From a checkpoint of a small segmentation model: norm batchnorm.
Rows from block 2 of a small segmentation model, named by matrix and row number. Rows with one number belong to one channel. Each number is 128 + 24 x the weight over its row's rms, rounded and kept within 0 to 255. All counts start at 0. Numbers have three digits each.
After each channel's rows are labels from the 100 images, of 14848, where the channel reaches its highest value: "strongest on" is what is common among them. Only what is clearly more common there than usual is listed. The data: flat shapes of many kinds, plain or patterned, on busy backdrops. In brackets: how many of the 100.
# convs1: first pointwise conv (model.enc.1.0.convs.1.weight, 128x128x1x1), inputs 0-63
# convs3: second pointwise conv (model.enc.1.0.convs.3.weight, 128x128x1x1, transposed), outputs 0-63

convs1.23:102125174097136137110109153117115127126151127103195130159126181125120125086183135101122137120113147115149119112140129129095120134123135185100160221119084140153078169132119141106113142126098131
convs3.23:114149150144158155090134164129130130132068125137114134163157153130123143154160147146130134141125191174200111154115120110184156102154149122127123115156108148128120156141146140098122136137101125
strongest on: outlined shape (94); cross (45)

convs1.53:145136121119155138163095055142129139095124132128149105117184144169124120128127137127120121115119255133098126150115135098141141108136129145128121115153133136133120125142109136116125125080107110
convs3.53:132179134119124123140108124102129117239092147118124106125191123149138147114123131146112144154147160155120135116137139123199128136107117144143121131107122145119143142151196103141120118126124133
strongest on: drop shadow (73)

convs1.72:133128133144122171124095138158133131133133125151140209149133141132138119131140122114138149052115001135130123123151109110135145107120133131133141120180128118135137153101136135112106132126132110
convs3.72:168079134171132117102122150141125153140166116129121165145153123145125153108133169133106105128136085118116142094144107110092165118129112141126116146138127171166117099064102144108116120123167103
strongest on: white shape (75); its colour: white (33)

convs1.46:141079172147151126107140126129115126111130095119167110135138156141119128113113165145112118143114114150072110133140100107118136103120144157165136114131154088090136157185136105160142153140147132
convs3.46:151150120132160127162143129166137143106125083161098192154173112140159150150098168133084163168129157124149140135141135161153136138136133118121101151148134109135156171140151178167129143132096111
strongest on: red shape (50); gear (38)

convs1.35:172114148046145145146125116153123118132143103171097119157127128127128132094129171158099160148140143126139140178153108120151177093136134103135137093122142182096082141122145130111139121128112156
convs3.35:164117131107151155147076084131136130112132143076128121112110106110132144145168134190127118128179114162088100115142141150101108095103164123086104148168169137132139105103122131123106160112102159
strongest on: gear (40); cross (40)

convs1.26:110132118096156089141115126121122129234149103125109134117137148046146136158101139118114099142135131132148101133123142106150099111167128125147158131103144123125144105148146092133119110239121127
convs3.26:131105127095109149100146153106143122132129112148166109131099199116201125155214114115156129159135133138160104150122124119123083133134180128160124129154138083125124118129096088089134114162127189
strongest on: gear (37); largest shape: gear (25)

convs1.106:105145130132153158144137088118126152122150132115141155179132143122094113090154112076128109121121145142184158123155173122092125135132095132140135122129138148106152126196116143136101134126087066
convs3.106:162112120146133148114128160166134109145079106118143159148149126153206131162136157136116131117169173165159145119098143142118144137133177121172130121182110182123117118122125153095111130114072128
strongest on: outlined shape (96); ring (73); largest shape: ring (43); count: five (38)

convs1.99:111146131166137140133165116125088131130121149124131138124137117153136127140130138165107135128110120049122158111142124078114125139146118108078173137109142143149126131111153090181152105130128142
convs3.99:134135129174106068120135178128151125144074118086126079172134134140171168122133101124152122180130153124132124117109127081113128115128153139134127149138113143098134095091111083138171083108107130
strongest on: count: five (38)

convs1.115:159108146145147098133120113082135167101175125140164141121127144158141134097171127086161180099135144134118104135120131131116152131164114090117112153132178131170124141130135131149129105112132134
convs3.115:138124156116130136176084125151139126132128116140142181124138085130097141167154153125096147098132147103141178101126144154096135108130101114144123123134115116129078138125148175124169107107086120
strongest on: cross (33)

convs1.126:141132092125109121205131109112085129148055127134134121117081156103158132124111123103172102116123165151159136116110152126138099107130122141139134127091120163143157113131106135095105143165107159
convs3.126:158128119140118154113157161139145135133123159146168116128121134121138149160155159147097092141107073127147110115114148099134139119141172113159107180166146124138153105113126093142130131124192139
strongest on: flower (33)

convs1.119:134118090137213143134145126154122109184148103117091124159172138100158119168081118132070146140099124125090133135095103106128109109130155112152145115139110113145147171128136115148128134157112137
convs3.119:140150150133129116127088099143114106128110108126057143142142115088137129108151127151144139121140164125107186120150129156137125140111104142114115137125141136118123200130135146148109165080089098
strongest on: cross (35)

convs1.76:144049150110127120116086187138133116123139141139125131048077116122117114112125137087151117125134124127132170154142115125138133127141100095135129127131145129116096131106150136111122132120101134
convs3.76:171138108151083138145159105160106111142110090101117118088155109112128123116139135115124082153107096108113089121098128083087152103117121110153160136133125122140125135080079093130123124131177114
strongest on: circle (36)

convs1.71:127122119165121164085108143103113133131147145131152055129126141121136117135108102159130086255143130158116150119088113106124169182121115122105116115123125130115164157099137108098107118145110116
convs3.71:112129118139118124124122134108157132136142122101131052142117111107102129121116146094173148193135243104127149139162096150088139113182113129160159131131133108115135105124125099108152109093091115
strongest on: outlined shape (93); white shape (65)

convs1.87:152096151141105127089144158145121129133093128151114132148084161119116136115128108156143138129134142122106135134162140156133152113130166142204145102137124129101106164128138158106106061125134118
convs3.87:085173113089116126105151088124135126137107138097045142099052134108096117143141101111148145075120152128118154126095146123126139079158126127109126111083125126093089153133143149137114126119097122
strongest on: star (32)

convs1.86:139132116139135131128116154150104177126173120181142122123135176116136163142144122174131150115113144111131146147151118161131141223113159114194131165189085090102110118135159133140121182135113115
convs3.86:125163107093148111145120157142134151109132128122063127062112130127133106153156138122135114138130151136135140144091142162132140163141140120135127093153138133149063140161157165116135144139100165
strongest on: gear (39); cross (36)

convs1.8:144137152143137104122093123126115107165090086107118143132172114095155113128145124147165082155124128089115114118127103062094169135109117170138153117153145146146097119121153066121142117160120143
convs3.8:091163144121208144134150115136128110133139173113107164115110147149145138117126123156169179095119166129125141143091153131155092087100112123092123128107151141070144150149158173140127167148081147
strongest on: white shape (49); ring (45); count: five (41)

convs1.113:133147135145100095109088147120120142138180120113100189111125117125146091146120131111124132061153127158146132159134154168128119128114101167110110123110134131076139120119163128114088107139150109
convs3.113:121161113130117144129149153137128128147137141147102162124089126144157135136098108105086180094143152080143156152137137155101142133128125155142074138088127126118150090160147120134168121110098103
strongest on: largest shape: circle (26)

convs1.47:103113116131116149111139162147114150117137131127123106104128109145150138093168164098082160124119140134136115101136125121147145128197142166114120098137114149139164138143149149094150160116071104
convs3.47:141101136131108133099133139097165134105094134149158116138167134130095139136129154155098130151163179123126162142094138123136154108105129154151120110163134142159131084120142132129133121086113152
strongest on: cross (38)

convs1.64:076078138167084152110129113136133168157148098143120124117133111127122146108121094091087147113130128111105150143126166114097095141125106146088136172122136147169104140119107149127144110145130151
convs3.64:134141131158118104105132122106110147168093080146137153155173121101124108124135175115125144146113157116172153107107140127138096089155134129123112113145136100099139150167116148116131102113096140
strongest on: cross (44)

convs1.41:118134151095144145095089117115128175126113147097149109169149137130133084103192145111115138155115114140152106150110119098103123173130113122155140108139124174132128172123107125092133128125109136
convs3.41:074125095123153087114140131129106153129144105097156081095111122141137122147069101142125083145131149132087109140086141140133089135157142104099128123161145130131093114143124117146121122133103165
strongest on: circle (35); largest shape: circle (27)

convs1.14:110132137139074036161130152134096123124136126130100149119042114121135156118117149126170123064126152121160130166118149115138104133130096133103130139105114126156129034142136123133136117142119168
convs3.14:181129135137175156157117114110099101101134123129151154116083091147113140083112132158135147064112130121131130103120125167129133127133095138096126105123111140105103141093190133154131132141072105
strongest on: flower (37)

convs1.34:086133135109113146142143125149164097125114094116130133112130125139088127126139147112152108129084123095143165105088122130088129123123129119151149178122181134149102125144151143130117102119135132
convs3.34:145119138167130133137111112115121169111127129103083120109124127142152117138153138175124155181115123169129108174140140146145127117141126103107117163133120129152129089133160119138118136167100139
strongest on: ring (32)

convs1.65:116139153138161121124159112134138106150127138086144150116144102138118117127105120120114172144088132110141163136101088153095113149136103129105183100099130132103137110104148121145079117151139111
convs3.65:106138140106107127104149088158123123161117133140111103135140168126114126113118100173109115074107138171133131142165088139152147124113158124089120157115122139107128127134140131130127129116116075
strongest on: frame (39)

convs1.61:093175125148130139115167183131169172148124166148123130096133066116086134113114128092146131131123108106131160110157116129143108147117051094103163141132139107108143133147136151140132131139099178
convs3.61:152129152125171114118135098126104160145149146084108151078138106117057116097129094140150109112120115113106132130078129102107087142113109104103156111071126128145104127134129125133114110127165151
strongest on: ring (53); crescent (35); largest shape: ring (32)

convs1.9:129118097105154128139112129115093163133095113123112138164104183110130085137141147150170152121083124133135148190118123099121113073109130096166136100096113111118171140136133159116149105135119134
convs3.9:106166100125144141140119108116136093126152155106131143064107113122165120095129106136134202130110137110106117150108117163117154171107128126132107079122123128122063144127140149134093176130117136
strongest on: flower (34)

convs1.100:141170074136108159142119190124134127100135141084145111109147187147108128170071108087139127112127124127114123118141149158114132138148194132099122169143118180109111096126087115131092138111117117
convs3.100:134116104147102140086096174102098135138111160164148083150141153125165115113104143139078147088115124124109100137126118146159132159100102146110129150149126142113097094145192092157102134128105130
strongest on: frame (36)

convs1.21:110110176123112153103172115132092098106118089114140099139096181144154134165082141145126145141145120156159089204127126156095150125119139102110122131098109172118120123120150114128117080113112148
convs3.21:101133130120153123102171082118167129120118128125113085129155127083118128134137142145107145147108157082115126095122157060130119087119134153081098132137135135075146087147134125163079165108156123
strongest on: red shape (54); its colour: red (27)

convs1.54:130147169142117161155098099077131152123127069145182126127121139132158114156147122141134156124102133119107151149117096130094128140172133124125153172136117114111092126133121128158161140139109164
convs3.54:153124164135108140110106131133179134169113131158124107114178136118135154132138127126134131132156125111184106139074109096120133105115118164133129094122088100142128144114116086108128081129147064
strongest on: cross (35)

convs1.78:164133126143123104103091170130124137126099109105100092139084156148153112169087136116106128119110175124110123136176132122116161159124171078078127140113105134128120117100115119151120116102153111
convs3.78:160154138146097125169098133120148144114167101151089114099066124135133132146150121120090128121084033159154100164105100118124135121099157109148135141120164114109135162122135112126160108147152100
strongest on: outlined shape (94); white shape (44)

convs1.55:093089160111089131126142138148132130129119103147096147105130165134118124097136118115129137137088140117142152073096130110145110123126101127170125176131195177147169127127178160115093119131108124
convs3.55:141110154153121121124140117120101180086131099126100112105115088120096132107121144132113127116207138112086132136167170134119108106112123081088153137161162146203133145101110126148102150145113186
strongest on: flower (36)

convs1.44:141147122099147180119087085116095137129126135122132133126137146124111109141110140126162152153135042134112133115114120133156158094146153146131147125157164109126128200127126118131090112136106104
convs3.44:134158142123135113139107111110127156126124122092100102116086124140079137118115155139157165134135108137111153105106143105169116130111102129097174111123137123153145145119197126143118103159051141
strongest on: white shape (80); heart (34); its colour: white (30)

convs1.68:111121113107153135108109124174154153154161102123126134119145126132090084138091103131072090129100133055132154139121126126103117120130143113121221115125103151105102098146146110114102127130135145
convs3.68:099131127137120135117131138091161143134110120100111102132105113095149166119141119134120128227156147138131102118137172117149131126108122130096143106123156119155193115120111096112119105133114188
strongest on: gear (43)

convs1.81:107112155180162077076102152161106110105128120127128138121162145170135112152096141112088162133101085144127091141139083173140130129125153106123115117127148128145131115137156114150108098100121144
convs3.81:163080119138176186140146127161126126158098100123141161111089142067103129143155138139103095076121119117154125127141140101081145086119186133101145134101148103127136150110082132146125127136124125
strongest on: its colour: green (29)

convs1.125:121163099111126138113110131125136160131158152139136157191174128122127112132119155133105117124114114106146168131108049143142125117120113089088142154116153141126124132075091155137120123133105096
convs3.125:095206144136145123136125103160136108129171158170114140110104132132132163133152148127150109147137150134137159123120144161168119136120143092117124139134125141137146154166182169143138157126096142
strongest on: flower (53)

convs1.32:117155130168142142111113125147151140131156147130134139136133116140093106099138085132119092134098134058109153120124140145092115150147160098108187150122105176139100127145142102139094129112118127
convs3.32:144113105136123156152148128134105107155161149147155163086144156129153061135131081110140122085117109087122148169105110143116127125162155131150115114104103109087104129150127158137173146130154105
strongest on: gear (56); largest shape: gear (36)

convs1.88:120106159109153150123080138122111169114147121128121127112095161150135102062186105104149156114088131157114135132141143086106107130125124125145126156149150171133093122090140139121102123105124106
convs3.88:135169162121126118144125129118166158119114121137108130182124113122085142098116175159101167140162156120141155156177118123172139167132128113120126152130168139163127133148157111128103110120125136
strongest on: tee (32)

convs1.97:107160169139091103130135087141117115106132150132156129133100139158115142134136143112176148134111141116116124127122135142122142142131176137117120130112141131096103096155140115141113099108121086
convs3.97:106034128125112138119159085163101116107146111113132103139174134105088108084097087097144067139125157110117133124145117128121119126123144125114131117161124074148127099136091117127137122136145125
strongest on: drop shadow (63); blue shape (48); its colour: blue (27)

convs1.18:107136127152158090125150125139110107204124116104121146119140094057168113183089153159103105117121121130161138103139114137112096132134119157133136131151137155120093099114109115117129159197119113
convs3.18:146111117110113116103163148123121124145122126153168127140137175136202116113176116112136140150113129135134107174127127111113135162123163136166138110138118104128122118146110123104134151139099186
strongest on: gear (32)

convs1.91:150107117140156133118164125107132092149094119163139130145158171088170166134100136156099121147158143143157112106049071111131172136165120140121136121134125146118112133108138141131139094171122140
convs3.91:060140130114116132121096070088159141112114142134097099115131135094081147125095081142160124110128121125087134109141129131135120162098109128087137115085131120138124130162133133165115137126119095
strongest on: ring (50)

convs1.57:102103098144123082139115122130129135146129125141101141133118135113142090134114172179114168143144132146140140131126123100165116131128132149162121109128141140132179123130118122164100091141115105
convs3.57:100095107117101137110149099128138110177115139129152121105105094145103148111096091109117125152181143128105122119124174087113083104137121174119139127143157091174143109176124113110124112133105188
strongest on: star (34)

convs1.22:151094133148130140089174100098123150141103109129157123109106127108104134156096179140147148120128125124164158189107123135189132117132157065112146127157116164096071130136113138112106124148131137
convs3.22:152109142130147122131132138105147143126168156108123095133095094140133135084110134134104120152176106134126117083141141150135126121120141112122149161147169143206171109098119147106092124119158133
strongest on: gear (32)

convs1.28:144089127105102127125118128123083136133189145098110121104112165129097106120135128102087101106135159111071103128141118141128136156114185154165141105126123125092120167138116129131130165140128118
convs3.28:110163139155112148176127093147146177132145106159089146155155133105127146187095130144132135135138163129135144119150135139167125087130133116096110182143117095160176156153174143123145147109093117
strongest on: cross (36)

convs1.40:135141122145127135149146113124129124128148129181133121129135087137105094107140109125113115130069131088071172128096033137068084144113102076131163124062106129119104124161102116119140138128103121
convs3.40:143123084156126123069097136150158141175119159118158090123125114137143160151145132152127129170103130159134139133118152141129150173144148112121129126161118144137130135137148120102166116128076179
strongest on: outlined shape (94); ring (59); crescent (40)

convs1.43:150153091146131089119113122115113090150130098152114093093115094114134146141117161163108140158143129116117084125174113110159154113167134140138107158113114107152166117161126130131160104126106132
convs3.43:123117113155126114098205107153119109148115121111115117119133154119148130145108146124140068126126161110122139093203139108145122110134092104150143155126097103129114147129097113160151127118135086
strongest on: ring (53); count: five (44)

convs1.123:171103190147088130121119130149125157126077119117124133124124128131151125131142149110150135125122123111088129135146138115147163121128112158130120129152144126127112162097121123087071122128121122
convs3.123:121118115119109121115154130108138126127121137094177108098129135140186101117218119092121096147125105136109119127113138116137129128113129134104146103133145127121171110130087103095102132133164162
strongest on: gear (32)